Weights of a small image classifier: widths [80, 160, 320], 9100 steps.
Rows from block 8, named by matrix and row number. Rows with one number belong to one channel. Each number is 128 + 32 x the weight over its row's rms, rounded and kept within 0 to 255. All counts start at 0. Numbers have three digits each. After the name is the row's rms in percent of the matrix's.
# convs1: grouped (5 groups) 3x3 conv (model.blocks.8.convs.1.weight, 160x32x3x3, standardized in use), inputs within the group 0-7, a 3x3 kernel for each
# convs2: expand pointwise conv (model.blocks.8.convs.2.weight, 160x160x1x1, standardized in use, transposed), outputs 0-79
convs1.57 099:156154149153153125111142143120141119096174149125181159149139119127138148091166156059035114105102137123102137162135182127117148120115110103111167076083155119139176061097097113111141161136212182134133148121117143149142
convs2.57 094:163130154125147151105127129134162110138074108103162136071130120133159109079092091108083114127125097128156090109109077141142121110144137110073078114092122094117102151115132073157119111080130116078115169192095127075126100156124171150140160128
convs1.58 102:160161145124135072060076101131134123151117078138118102134148116118150066120120130077135132091082100086102118155127115130156119119142133137147101156144120180177118115110099126145093122110083171172170118134084039063042
convs2.58 104:123155098112085111077097080068084111091098102129084058122084103144114148206114149125187129121152133112074163096139173105137126088117098146102149087172113133128067077116084119079102137142094087125185109125131097124102118127106068111126096063
convs1.59 100:112126097161171145148156120078076069138103101142127097135152120134130111149163142091129145110142141113114125161139144150166123138156137167172169172139155184177178108148142119128122165185169123132134158180146156167156
convs2.59 091:150137150124118147099098109121113104077101140109124165081138134120189061154112127095140135110130094090083131093132089149127079084108147086049093052121163066100046114085063096094068148110104115113088169207066106112104090141111157170166098132
convs1.60 106:141134186127135193150166175132094147155069064150135142187139136165142113191149087108120119099127159105139176147125097146140114142163123169191084178147117154130068167153149122146174157159136107129159120126149145172170
convs2.60 074:154149128133108122138134124117125155142113108127126120163127077103117064145091148132138124108107114075099125135080161074131123143165015143121120139092143142091137147144147054149183137139130133165063126100148141121182147122106160092102140112
convs1.61 101:121115187124131185123145197150154163162131146158141147143103087146120097148121127092103110102119145105157191129109040133120070144106082134112083141148122132125130134112128135122153141169210096102108139131149157149168
convs2.61 116:173131136165142153129140142166127126140153168115146126110147116104126051120097152111116086136115127125130116132115088096158149177189102162128067163108150069084185172176169091160183141110152154144089183134136156105148122110082188116133146125
convs1.62 109:103159118136162109108133100172153114132125092174176121083142193133154196111147162156137108128104136158173124090175184105125146081098115114107163125099160124143151133118074121109111123150122087126092094150127112125091
convs2.62 072:151195167105157126129096107192164124159129155119171132077166137079134124090151103155122117144099082129096116123112136140154118106119084096144176110115090106133120093145129128156107119144139143121039115144124143130125111101076115163130123114
convs1.63 102:119189184090124149169136149152114110141113143126133175165154149115097144148150175052097148124153124164120067169152168126095145167150155113118163112118166106094120094122140106122133115083094122174166080118145177152175
convs2.63 120:104123127095107120144142076100135139088091119118131138142090104195120150135190147191105153089204134148162132106120125150114108144109124174151129153115082147132139152110163125105127111115118121175147083076163110123138179107182181127092129175
convs1.64 095:163128080161107069162144117063062138122133191144155164067058127153149121182117085100117165114139186123142131153126116160132121171126121088115160135136181129132133153093071139138096165118103133094119161136087199145093
convs2.64 115:100092148054134088104089101077155078120071095131154073136121119190188141117167135172168160126160108171152188106153107193131092099130112086131150116160076104162111103095118119076091088096118126165137098101072115109115146097166128130135091166
convs1.65 099:100100085115111112131148144131128142110126155114093150099112102097090152141118178109151184115126151116087112128100111150106130148116145126147186120134144120063094079071095124108127164133171114062069089102135188149187
convs2.65 118:154194132161125132110120153098137135107122108090125080134123138092136090087097124085136083072093088144157152128073143122125151169189103125083127145143142084075128113157144105135119102128141142110127155173071118139113151148070133107154175125
convs1.66 106:139117090127139087114133090110116119162166118122135166077117129124148145153081063166135146172133139118131117122132138124139143142112113165119147177128140126125131040089164044157178129093119087122149091129127148111075
convs2.66 092:117112116092115056120106105109122103138075065186141142185097108167172151136194169193132155126165203141096127123127182131112057079121107120152180072096120181173085110080093150123077126158131147123124046046131119170120157144088110094108107166
convs1.67 097:149139117126117086121057057127129071090131102126119108182156176133109135077118153082077044095127123073099132132152170126122119094139134108094038104131105080105096115149197136106170122126178145171191127107124097091134
convs2.67 087:149136107128105150128126102151109092085094107116112103118113107092114095171108177075135131119103099118060111114184067117179191151140128170132109151124134147109156153112178072141182194093130136144125191158175149121152070061153186097090110124
convs1.68 104:156146143148147119139112108187106093134106118101136163177090102100103182047110171192141090137112096131119153123106120105102120086104121174125094135116114120125150129133147068119157073121158145102124077106191053112148
convs2.68 120:128171149187135131151136185167135142148163154135138163184162094079091090106090119097121075144100122118103112141095177072106152139175105111112121151106120129110159141165151104188178119177166159123078185127169180123209140132078108087125129159
convs1.69 102:143149108151162073135148107116136055160158073062142129076157148116142112121083102140142059181159091143134106113149160131104130153114127143118087182165109120139118050133196108150163160152146074141150123122109154109117
convs2.69 085:120115128096106069135105120097133079138036052174138144164106099109159156165144115136106134155170181087062095170155112116153105089104146126114110072113105116121114139097105109105101171108127140122108104077093146148129111114132102118096132150
convs1.70 098:125128125162125116155106117174151125144100137109135181200144099129075169050100190137165148139112106142122132138116097127104129089106132131158153140117115142128141192139090117132157051110158181126088131099172051110171
convs2.70 130:109160116191122178163159175190100208149187160110109201161165101078099076098120142105147079140086101105117137115089174066107133144144123143097134144126119142114133148153156098164185097167153140105086147103166156121199117142079128086132139153
convs1.71 101:167139138128140094090106085124108096089109124077120140139136166120080150062147153086107074075133132116132149119137139114102113094119114099077083093124139123122146109140224098085155120146173143148214091075156073122163
convs2.71 092:143149124152118104144163132159112098117121131105115177146100107057056084138097099101110075112092113092096101143160101066141188148167139158138107147121128145105152180161146113204166189119152161131106160127158167121170077066116138119078162157
convs1.72 104:147143122141128082116126091124103133120122167161130147126097121128132123145127117147133158146131155171146170122124139129140146140126127143128166172125151185178166099069082108120087084059117140117123110118083105123077
convs2.72 111:126118126116120086081073137122129124156111099164149115172137125163152113135179135170148151085123146112122132060131156153124070052124108110096175058110153135171072132063081144116055106170106115123168118129118086182103114162098124133157110107
convs1.73 108:145118120082099112090101116101124155071136148076131136128143186095110174077128157071089100068128117085122141123123133118113127115132141080082101084139130086120127115148182124127163121139169137152200091111186091132170
convs2.73 108:133151103149114150133165129134086114109139178083103151122124113086095077157125155121107111109143144080107110143145124090135201164173153176147106146113163124106159156157181119187164175143133144146124171149154136094155154140088160072151152163
convs1.74 092:165140115146124135107115124164112087123108107112123155088070103102091157102160188190153073137131090105107151119096139092118140112141152182139090132137090123128156074099177062116140135162156095058134069107185090158194
convs2.74 116:139147153186165166158118175130143152167132150104149141131163116087102086095062111096089068104094156140082113167108131089122186148196134128105127161115138124105166147174135122159118111144187172140088195120143193121161146101080138092135140136
convs1.75 092:134131150107126157120128142149114044106103102146137158119089066111090116184167163162143128140116111090096148136128129131131126149122138151149116130112119099107156074087097107102105192151130100067091108121151164169140
convs2.75 103:135186219098187135132126129096198117137113111101192136111147129079123093090102058073138095112108103159136147159110107121130129153203090110121116146128099103105152087155137116152143114115193179105112161122111145145107092080113125183071131119
convs1.76 105:170133159121101133144125127086041093151134069152087042094101100134211116127153107080086094151146127192117088131110132130145140129154148092060086161114096180126094122151136120188149063120125110107116088181105092151115
convs2.76 086:097076096088074069077110076094101048086104083120104080119096103139140178202148148147117148165161168111052093156159127124120064105110062101106151088101073133148124113086108089065117105102129138168069138150111130065165142116097118125122138150
convs1.77 104:171169137123123063139122088067090126070114157155157146156136165146125161071136165095104118101123148164174192141103083115109061104037068084112111107112163171171170152114138147120119066053135171133141160129098072047151
convs2.77 080:130127105137113147121120158143088155092135141110120129078117121085098126121080101126155064113090080079103149069108144086095126105118102140095117089133120089124125201135144077129142120123116118160145142180142157161121073144058155143134174089
convs1.78 101:152146120121111054112106077109132103098160102119159075056165174145132130105124087132120098167150104142142126151126146126060141128100112113124081158162124152147123099115162162089180178148195073140189167084123169125067
convs2.78 072:146086134068110093136115093101141067111098040137139163138077104113136163124120087102108149155156165138128110153165075159140129116136125150104139116127123122117129140144117111122109197102147159138157081091118149106087118093160131129025172117
convs1.79 105:131120127106112118081099094114129146067130142078139164120143180103093154099152185101094094061110120072113145127121138117112121112132136110099096094123121076128130108153202099103149113144185122148208105090172096131171
convs2.79 110:148162120156128162143159117133108109118122163104122159130129117073079072142102143120091091129118118088110103141146116090170210170185165163144090165119175130126155162160172131203173157129151151127110170132142148105142121104092131098148147139
convs1.80 097:136146163133143145127120113156094075153140119180171150105076079124118131162162162177111077180117102142145163135150140124147132156149128197104090176111110133150169066071082081098079142113095094104135129117148155154139
convs2.80 096:160166210139167124136106140137197127178123108182171147147186113138150113138132094142107157153121170146123121165133129123141069058150135104079183077115135146208131093128100110114070086109142135126143125129147140171112091157120082220137113101
convs1.81 101:130152131130141124153130121160096093125110159090179221177134146124107175089111154158113129166124161136160154138141123114113141120100102159133127153132178146165164158121159077109134079044123152164158098105160083092133
convs2.81 097:113146121150117148139164163118116167145145133156120177226142092112116118145076129144100094127110175080140115144110199071093101113103146145100125138089106164129140206167162111180167064164135149140088115124188150153162144139056137116129170147
convs1.82 097:131124149110121167081091144197142067151111122161154177115107083120094156158151179209167119165104105099108165128113139097121138141133140200146092161093112106100164066074135094139118170142133089071085076115187140160165
convs2.82 100:162195200157172134174128208150192120197148133115180174153198141089112099069094083101120086074099157169158128164067136086129103141181193094116150172124152125133159105155115144165133077158195186109121135125125168164116133116115101155135157119
convs1.83 100:179123123152141127169163124104109165131135153157156133078121145104150119137128114104116168130128166140148141140138143141144152149132123112108171127129163148151141100073082082120068100069066124119126101146108151136099
convs2.83 112:110132143115120083088140107121154088107119112148160122165120113210137112176224175190149173147188185133133140085156144180114084092091121080120138086131117122160088129076092141106074106150101120098125133156121092135110130160127074193162119146
convs1.84 097:084115169098121163132155191149121099120117136144148145082098035117098122177155112178154135139114151110112193110114110143113112160113111193135130146095158104122184116074075148114120157148090067106048135096147170154134
convs2.84 070:150110220115180110147130116101211107185149134111171148105178125130146063098135104105133095136127110203169142132096093122141072146157117097126134121126121100110139101152114140149112095131160152088077116093106136143095144175109124237144111164
convs1.85 101:179141092139125131119089110151152150120126126126171153148110163113063171060129180162132145167110119159126144125098114097111118090125124169136135152114114147163133117097162090116175059117178090068144097088193062114154
convs2.85 100:161098143200127150168156195116142141155136151126135172166156099084106109093040097093102073165086169105121101125084135109132146128147131114100140149117136149124134166174142119190147132182171162126132130105142170135163140150097137148119180156
convs1.86 106:143131130136134144087108129199124056151144142148170148137102073134088144142126135225138075183136109137131156127140146131130148147141139217137092174120113128135151072078117079102120133115127091097122130094152111131112
convs2.86 110:158154191145170110149111197151179164209118153208194162181209119088139127095122082131090103127112197130138108133092144119155081075157162112149171095105141147186129107121108153150100096152167168131153103090182145184122128148105108137130128131
convs1.87 104:120103128109125152082148160167140105156160144091126162096149168124147151144110059199106110187132132085100135113137154113152149141134118191107110194136141082090138059133169058151128173140070073148187105152169141150061
convs2.87 110:120108151123163105151146141102147125174116124182163182174148124167114135121160157175102123154178217158092109148115145120097128119139148116178166147107124177165153125134151186124130086156149168089130070049172132179141160160123100129132091189
convs1.88 103:152130107120114123117110114122145165094111149081144169145151172089091166061100153099137133108124130097153151134129148118118141102105133123133124119137142104142156158145177110131165074100167139141201094102178068118159
convs2.88 124:124106116172114167162181137136107141153159144119119173144136112093095073150079150119126095153114167073133118135133130090110177154126151168144082146122149156096151193174162117174215173164143151154091146140173165132166131159073155096150168170
convs1.89 099:150106084152125060189141081046091188079137195120118171087113143101086133137085125070128218069135190139156160151110120153109128151100130062121204077125187135148143160097090177084094145094113134101109148084090160082120
convs2.89 097:133138129172116165104138156123125132116138135123130117093115125151187127137166131149187135154143094146219191115129115153136122118112165115083084115155150086124094172142148102126115106139091096145103103148080100105106151178123148136168194135
convs1.90 103:135099123119126139128155169125135146143178133102144155095149177114147136141124055154106105166143117109129125123141157116139146145139113154106118174147134111134119060127183032148137166114076074154200099143150152143069
convs2.90 116:120134132108127082143158110082132119157092109168144153164135105172130141153195155219108116163190170146061111158119126109100099092097100137163137110107129185167144147125144159132129100159138157103119094069171137169160157126107116151108125172
convs1.91 099:158130084143103080140093124101122164100096158095123141162125177126091172053074131080124158079116146118142148142132123122101115101091105099112156111123140123152158148147154148090141086090145173168167131119150073063125
convs2.91 122:105103089128104148161160134157094151116141122083102149139115119076124090137087143130172086151098149096128148117098142095111185144098152173169100144155158134120150216164184098179187156166126119195076127136117147103141144136113179095147177129
convs1.92 101:124133098047055100074069139189155127128116160102123221140157119103100153148155163233128138157099131094109136111126126129129130115144134225170150152091102082114122094115103097145143140138160129079090126131162113144164
convs2.92 085:189129157139156173199150187111144163189166154148157136155163133088111090048087091099110065030096164125151114152057160099155109101199124111146154177106166157172139129127122155174117082139165150058123092090150151104102131149094139102122148098
convs1.93 101:145142140140144127143136100128112126116127121188164137135085097127133128122136127138128155166148150211165169098096136116111131126130094134106154162126155192163147104088072069121069084054079127114110109154110112141123
convs2.93 096:156129152149136099084118155114145130150144134188131132152153139149150107149130132146116140126133111123133121088138165115133045051115143104078181034121155136170063125095083151094051120147106118130161133147098099174116086163096098143167105101
convs1.94 102:156155168114161155064094120170087074131132130151155173130052104116113177126153169204137102178121101130130181132132145115127157125147143197115100158113107128138172080080143065124132136125135088080157091136173098138160
convs2.94 110:143180201161193151157132208123181147190141144156156147177205104077091114096076091118108092104115153154138107151075153110116111133198148104106147150109115140166155132154135134146126081145192183123137149111173174211169137113084089146137157140
convs1.95 108:154127094111093094114119125077127175084101176069133149125136186097089171087116155059124153071126157114141156143126140125114147124096137081126154098134160119148143147135152138117162086116173145147189108104181072111159
convs2.95 116:127134115201115192137180155136095169139171167120110164104130112117107103132099157132123107151129157078148123116123141103118186156128175168109125148124158093103125218197179118163170143156135131140097151147130146106150147175086168096134174157
convs1.96 108:233123076230124106150141151082121088121106064079110124190149089160115089150102132190118034198125107142124122215130101200141156174146148208146128135093100127117124190146123168156173161147143114130127089065111087136134
convs2.96 081:152148183155163127175160154184172161177169170151166190136200107083144161102052017068103119136093145124122118147089147106154123108091164115104160122118125203173113120130112125187139085161129118145174098121172134169129081127120120172085125108
convs1.97 108:206149128189136159140114155129143120124081132074122135193178085160110158116113135170162104135106178094091100160141147200156192167110143175128164103082124104104173227226223194125182133111152080138122096153131108154118
convs2.97 063:177136147137135067165182121133151109182162106101142175151141114121088130125070037103105114121119128145121125122097140095196149156133204136190142187115122236130114146136152135157159109181109099116099061085178132120131177154106130163065134141
convs1.98 100:167190158161143124157152123112138182135187157150126141124153189143164171160149155159164161167144124163145133197187137162117085136124100145174161168133125151128112196185126154105086115107092159142155104115128143165140
convs2.98 086:177151085181102180169195133175088160128155164103079159135147176089122174133108075097174098217109139124104138168088093127190182173125176130144148170166133137107091068156132189131122127150081103127109069136142075092080122112158132121092091087
convs1.99 101:104128206121126185176143169146116170154143186129144174109106136158142182183171149115136190174126203181157163060142162118112168139133128098145150083123155127121098113162154125130157153143108177145119187098125139141152
convs2.99 099:162097082117106154130172129117101104071130094078108170153089118114123169110150125140154133150144153137192156118121104157183162195129149142175092186164149147088142153160163136167154161117116111139121092113104120052093161133172150113091135135
convs1.100 099:145165150140163173163158134146134169107119160148124180165161155147167158160165152162141142193187188139149138122114088172195161193151088140139121105105130154145153150101090155157152133124090118135150090097087118133158
convs2.100 088:165171096107087131129133065129111106108104129118114132116094136071108149094107114121080087126113117072077108090110112081204127112129067141175107121095131170116082126130126140149085146145112117144077100061084117066090171128082152105085134090
convs1.101 091:120097133175140112155083120128067068140125138118139140146095085175145132176142141142111118173150119171124144103113151174141144160132123097113131138136107146115072094124156151132116164121132124128100129111165149139174
convs2.101 119:115086113145137124165158173113132123153133107108127123128128105151152163112119104133123171178182170143131133194164107183095116158102140111112111139163107133128148112146127102122113103042152151144164156134127162096148116118206128116089140169
convs1.102 093:139157134124138141160174122088113148118144097115118094106127166104137153127153142124148127135148152148160121199149090132129136179154134110133143112129111144163163187138100130118137185168118090145178157148168161158113
convs2.102 087:139089075123077148128138118132069151066157145120074148097112190092127109081061097080094076103090090060110104078136116118147150134129142094077147157099167078136094144106147173137132162117111091140144129143085117070075154176085166065127146058
convs1.103 088:091090139151139104136093123130069078135117141124154132118072089156130134155136148126088126149129127142122140074136161159131133158119126074116142139122119136122094087129171160128104166132135144142102137127153148154145
convs2.103 136:099109114150125137160175143116114172120135111087117156123116120158152153110159111160142183163186166136160131179136125186092116161111160121121105156172107112095137125140140119120121087087138132136158123135110139110121134145198120113100135186
convs1.104 091:081104162118134128138101130115031071121104143137153159115062129145139139169150153115093153161129137157133141071140176139142135153136131047120149122134138126111073082146155139138106159127118157099127158091153172139171
convs2.104 121:107087110150136139147161153114131138132136111094136148108125126164137161103151122154161166137183158147158132148155087196122130178112183126122081168172114087086133147140156115125125112090131128121157131152101139078130117142194127127146134184
convs1.105 089:162120085162150110124124167179145113131138145077139163164148097142164109107136157154133089134155126116128165158155120168162129128129152136084110141120115104116134140151125149154134148135136090165147038131150056050099
convs2.105 107:116109162144159145154139147159166126187140144143159132103153079164160105133134132163111147144151175172113118165138141134115107129117073095131135140120079167146158122121148101136146094095178185111174148121170207150200130097169126117077135187
convs1.106 095:176169140188154165192135128137144187150109143112112164167158162178145157158174147177156147174179184142118133177142110178180171174159131140142129139129142147152151162130111151175157142153133119106126103110131127137139
convs2.106 090:191148113123112132110112115148111108120136146157123144157109116097131151111083123079092099080085100089093097108119168086199119088130093124132180122097182197153079117094101151129055164181062097136134100093127086112099167165079139096103063106
convs1.107 083:110115164145122165160117139145133131133124140132114127121095137142108141169110148146124149165114151168126123123147170145121181119130142112141147116143163125139131126132162158112161134126128194118068199142099167134104
convs2.107 104:116152123150144143152156149112118114112148130098118116099137107152115115108153123138207125107136097199182232118121106152112157160111141120126091139254140113086128115165142102158121126155121098152135108132100111159108125167166089143123135133
convs1.108 101:195129087193139113112106121122109087108113095066132123177150102158126106102111117153109082172134111094103102194150113176144138157120115188132093155125137086092073186151126158141136154119109022097128005106129063142163
convs2.108 082:102135160161146155177150149125156160214188211166157171139182129101114165111075104120077096131103164113090092155094129106108120096140149121148146107098114189140119110122104161156096081156150151138103092090128146093134138113160112138119121157
convs1.109 091:081114134164157151159092156148099087146132142112119148143103108162157159170136162139109130175145155161131145098130140190131132165146144087113131123137115134129136106126152150118141161155143110112120138121126139127139
convs2.109 108:116094112108109113149143157114122118121115075095123135100108096142157166090127109151137180150186165138148140174171108189110114152110132122134082143159129119106139154151148112131146091062156164126140138140117164109146110121181132095138150163
convs1.110 085:140135102135163124126133145156121121113113170107121165132129103126158147140135162156143102140155126138139154155173119154183137143152164136099096167154093129138129140165132136159136151165151082130168089070127100062093
convs2.110 103:148145133113127142135132108110136137123131098135139194099094095178136143143138170205096133139185128137075103172142124105140126134132082122173123128096073118131142156126136133165151086116161208100095148133156167156186152120140106102101142192
convs1.111 101:172171130162141114161143136074118158126159122145105111113139161131145138179154134138147114160137124173168149208164116151119119134129137156151138133126096135104104208155121134089126137148155076122127156129142173155127
convs2.111 093:124142110171110162176180154203106172147176211128108183080165216092150164083098058095118083138090144116142116169091068117144161169143202116126139186122144119132123096145139173155137103160112111102113109136140132079101200153106141088154085129
convs1.112 099:085134186100124165058123130105109142088121144121139146083112157084106154065103120079125169082124173054119148119158172144126148131144132109130181111127151086112144120151144142130136140133134084085110080089124102171195
convs2.112 119:132129091165076160129155130105071192091182151134072127153082156125155118128160121129107112113126097068161106071103163136130159157134187115107140139118140074146079157126126157110103108145081083135127115154134088094083142169114159076184165128
convs1.113 099:106187178143118156222128151150098147114098097141055097131098163169133172182137100156168151157118141174086120114164168181138195167139080131117148127126137157151132129095107174095175156131119168114095188156104142105131
convs2.113 066:189126075141068126139141124144090182099145125096077125097096105106159147087130072086160112159112050152147167051101128130176125132110116107151125136162144120117065113148117119144093124142111115133162051097064132062110138159097110133054159110
convs1.114 088:161127068167149112124120171154138122113135149074133154164156104146160102109129153151131091140151129111118166156150091168162111142129140159108105150112081109120130135137095160144107154135127108155148046110160061054120
convs2.114 116:115111166148153135173138178123167126181117157154163179119174083154160124124113149157099164148143168139108114209147153153119096113125118098156143136110110171152164124128152100147170105085179206103157165164175188169217098101155108115096142163
convs1.115 096:111141198100110195147152179081143187138150154158109131101137174141112148189136133078126179126112177181151169160141119140112142129144156091146154094111131091121108172113093118076156149146169078085137168155148170149111
convs2.115 099:116107103138117136153181130096105134109164145074109163091114163110146105084183128146146124151144161137187154126125068159110162203158169127116105169151144090107153157184174153168158115140132126108086088111060129074080178174135153085152174143
convs1.116 099:149127136148145156160148119118103152120099109083125133136140143139118142111145139142133141148138151130126112158142137157168172173166154132133129116115131156149162149146145143179165160174136096108111103141115113118129
convs2.116 091:132131113121083137091094086143114108128114142136115108171096106144112102093124151109117139058119084073112109097138195134149102066128100103038166104105166124186050127081069132139036159160080096116147121106104102138121135188096112087132074120
convs1.117 090:096148184124129157122119158084059132103130157138140132087087166119120152139109150111119171128095141146127153127169175135119117120119131071149157114128140089119092148163149143103103138134139147095123129113158168165152
convs2.117 139:108087084156102171156169121113084170087153127079091164109110178163159116092153107146170162140155128163179161130147107191086159182129173107085119180169100060079127123159140158151132105111108099123149109125128101091089152151167120111137144157
convs1.118 095:173111070181146110120102172136128096118127138082143152167139083159133113117123153155109082143146134117114162168119097194167134131131145162119126132103124119100120142124124168156137146145152093146135037109152061094135
convs2.118 102:134111166143161129175166192134170153204119149154166167137184086143159152114098090126102160135119164148123107221137131147090103097105141107156142119103112186139137111121109119139131080072172185126195146120191194143183069085147111161079125133
convs1.119 096:172169148176156148175123118152138173134111164128125178151154159175154137148147131163138151174182170150124128150123111178189178169150119154132137150135122149144140145134105157182157164139117114098121119110102131146164
convs2.119 105:186130113117083131104135102127109097114129145145120117178101107107129150129104105071102099121111105067098102082113159102187138082113140130081184108107192160166062138081090145121084174176072091126155116103123080130097149156112111111115068084
convs1.120 098:103154173142145149129092138127107121082116132135123145120127172115141140125114115130134161154135143118092097128164186151130157144111090108137142134143174137163126115145168157138149140098092155072068166136098120114158
convs2.120 104:140150116154108153125124118094091161141129132110103107138119127115104129130129087095171104116102063105126170069118194107144149131142150119056152129174156093116089088144105118126090094136077067104197113130091084135094138160116104129148148082
convs1.121 098:169169132158155163106112121179173221159142146169115187171184189151154163104134117160168153145148155088106144123123077120155134132126120184173128128122123108126140122089083121135146094107104139119125113087089115140153
convs2.121 090:196133112137104141150150098151134135153127115119141143160131125055077138093086086077095078148104073059079117089086144080203142105147120148128150145103134188119091107123121133150115151151113107125128090078116106131086161091134137125103083108
convs1.122 090:118134151080123172116132203137125144104130153148114142134138121122140151141125179107126140104116167131125183124157173101133141134161178117116146097147154067117152140154168106106135162178175080098151096092149132115082
convs2.122 098:130121127146120127154135100097125157110153109104132160092086125157088111113173197199111141100188167095140124116142117137134157161150133148155143171119108066106143183160192148181164111141141151126125117149129153063107187138135153109139169162
convs1.123 102:122152176103120159131135128103105189105166140151128121104136208113142156143133125120119173117101135146118112193167139144101128108122080106148157121142152148134113178117106172106108096116099144106119152116124166168118
convs2.123 076:145103108120132121154154102133099164122160148107099128082139171120083111102084058082151105104102093135161168077077132125112142141130094138097128162159143052119108063150113173128110103151077079127147092089055100065061172154148119132131120111
convs1.124 101:116064052126147081114089106149083052131112122123144137137086042141140089139137108132098063102105099123101094112098101119127078142111101058040073149135102143121067096112107109125088130111092117135098069141138071096108
convs2.124 094:067054119106110100113097118117124082128092074123142120107130083150141123177123136160126179110193141129095131150189110174065078111094107092101110105129110112125126137096138082094123125036136132146099199198152162158174105071172143164078123185
convs1.125 095:128115056136156123092124169165146080107135154104162152164147098132155129081143165136121078117159128095127170128117096156170098109128142139081110139141114098127147119114116142140110132139127071148166032107162101088128
convs2.125 092:116095180099140096140131121095167145164124107140174148099128082173136107144113150139096174063167142135094107150157142136087106123141109116145142117111068119148171142125145103140121098072168199138184158182196191162179090098159139163113158154
convs1.126 097:101145159069113144132158122086116150123135119105100118074107150095130137085110151082136148086133142137145130162153158108118117150155140074136156076128128079119118166144152114109131170179147067122149132160180148160120
convs2.126 103:075078096117104101161161097150111120117145121066118151093096216143148108117172160179127129153163117099135127129128098177074140184140191136126129189133140109096142176157182174137154102137118103092109102141096109136103182163160170081154163162
convs1.127 094:095135157120124136140119064162154176146146139152154143091098144116142114140118128132147142149121108147102081148145167119131149112114073109127116129158168133154140139121169155133142098127116201142090176130094133092135
convs2.127 072:144113131105144119124072096068136121115161141099123064098113117142116131129111067121189120154117040145157182024097120124159125119115078124128114164190120140098106075125093124116081161156115102122109093108081110129086077138125077157140099100
convs1.128 093:087152168111114107130080057140175178104103133126105066148118096138113123123157158136113096139133133116129147147122096124103119148145084126126120128119138111135136122162202106063079172092014151075029138138100121149146
convs2.128 138:118109167103174103160124126129181149185110127098190141087154101138143093114117114138110166110130146171141106160151065158098118130120109115172091154113117132107186139143154099158138107053181168098127146136149197115170126079154130169049154163
convs1.129 100:169171113172122149118121130182154036155116058115150143142115147135136136130111119148124143139129142111118110095121126147150137148095139127113139132113127134115113155124071158114098123138170048138169073110184126105111
convs2.129 082:156151103123100159163150127143114185134150102098107149118108100117112106157094051132174103139136119127175182137042092087175168146129078164141067154175096122043153163165177082143190173123088108191105086069084113126105140106122162137132152081
convs1.130 105:113152159094115158148183182126105103162158126137154170150145140156121130145099100117120148111147092138127124150136105143164137072115137127143149144117127149151095123119135136120153165155209110125135126156134117093079
convs2.130 098:099135110101087099053051080088102063084125110149101012103077159130118169211183161138146139110160106087118147078160115116115138099131124134145123106136113112118109116100090141063086151142076098101101131140084081136078128118126136089150084116
convs1.131 101:140112125170113125155129118176146103157129104063098158131123135097142085154112106140126117141124079154114078150138101120100035085088139074085133128149162115118088101123110058102139021137201119143146127140126185166123
convs2.131 076:121099117162137133114102141173119181118116198143118128087190175098109080136080066077141123115076117160148157077140109110153152110129148086106121161156147118143105126112112157127085156119095082145130108169083093091088130168126164160126092100
convs1.132 099:155156162147154116096078067156154146123101115111076096131126130137094108142139150122084109128104094139103139117101098134089079155150084116115121127110129134112144158193197138111119098062062114051032126105094120138138
convs2.132 093:117140147108173098149139125122148114177117109057169130105125094068101140094112109114108121143120133166149117114116079129155131153127095126159052166117103119051155148168169080143140117079160141137078137127103161081143119096123127160129144133
convs1.133 100:094133163127117102188177119120118148151139122155166162135146135128133125093111106117116106119130114142147128155120104128135093090147139106148126137139122171125083135124138175135141172161143136140083132146079115093099
convs2.133 080:096133112094111100086083083093119096072103118121098089074105169127177126172168170150130161082155107110120124129200095144069131090089108113174098119123101116142129139097089115110111147138086130075098157147107117140101121100129162093158096171
convs1.134 092:034110133114116124167110088136158181107092158164184218147082079144107117120138146156155146144139126132146152162117134136139168178195209144121114150150134118111094085085089138103136167158122120145116141157130137127100
convs2.134 103:090103086097079092157134117075110139115093073089115152130085111131155166135107117141115174136180171080093106162171113155124114082062103117123097082113109139113101118100112119090085101061122123132172130123117130105107116073188122114078129160
convs1.135 096:145104066144147160108160184176136000147124094089156177119114131109135131133120115142119115153127117114119079128108094142125113126122159106117124122164155145124157131080046075110128105154192140135173147108144130089102
convs2.135 097:133149105165088178186189150182104163150154135108105158136109117091060179101107071093157065152119098060105164122040165075166163156106133130130115149166146178100099143136149135133151084157096092146135066087074101149114160124137136110108129113
convs1.136 096:125144170144133105144093043159176172137074117165103081134119100135092135130142146117107105135108123138119146149093101119086100170159096128126117117110133112122139172188202137105104157078022132049043137113092121140133
convs2.136 116:115129165108190081141112132116171116170102088063187114048146107118134115128144090125114143116156113164153109152133057136127156150127054109197087170113080140090166131134159093157150139081162155100098149118125166063142129091151130193076138167
convs1.137 108:085128153138159152168201201110106127136162163137145181129124133140121096133076093130129134136140111143136093161148118162155112133081128120148146133142113161109111104123122129121175124144173131129099150156146118131125
convs2.137 102:108120090111082113059051099098090103080122105119086033107114162141127163185176202147142170144141075070090138097204103138117136093140133102149145105139138089138091116098093157069112154139085115082088153145096096134089125094143105078156094126
convs1.138 105:129076019165145093107149149157097085174184041140132079100127152117138151169160130148122148141115122103139120101108111116135128103125096115089117150134108159134117106121082150166111156152148100121168113109144128131140
convs2.138 078:148160115111095124145157111150114127121156135106094159131128116127117096104120060104170112116130105064213175093091146105111111108162095153143117124147136139141109112142120092185092103162109112102091069076084110065087165157090116077159145088
convs1.139 097:116129181144105124179153109130142240120103161129107155139108069118142132096129147146150116097135155092112129147168160117092142131118148125117096128126114125119132123118185155102130170154138150132057153171113143136111
convs2.139 099:080098106131121143095092108117102081125114111146133132095123114121182120208118159124146165165159136142053121154174110126100140115076082070137114090118094098139088097086097113092106143097130164100108171173144155121204088073155121127070128174
convs1.140 099:165159117161149124119077078122148149099096141142054091127132131136132143147162145130130134121105148162139164149117154133109127174159131132132130155142165152143158117156136130142092086055028130092086131101103163165158
convs2.140 103:167144119138139128152147108143133105135152112067137095044103114141145104079108149120139121131102105141128127149152101129138123175124068114140086160127166077093184152159174120146150138099167127142114177156176191142180132132149145142136160153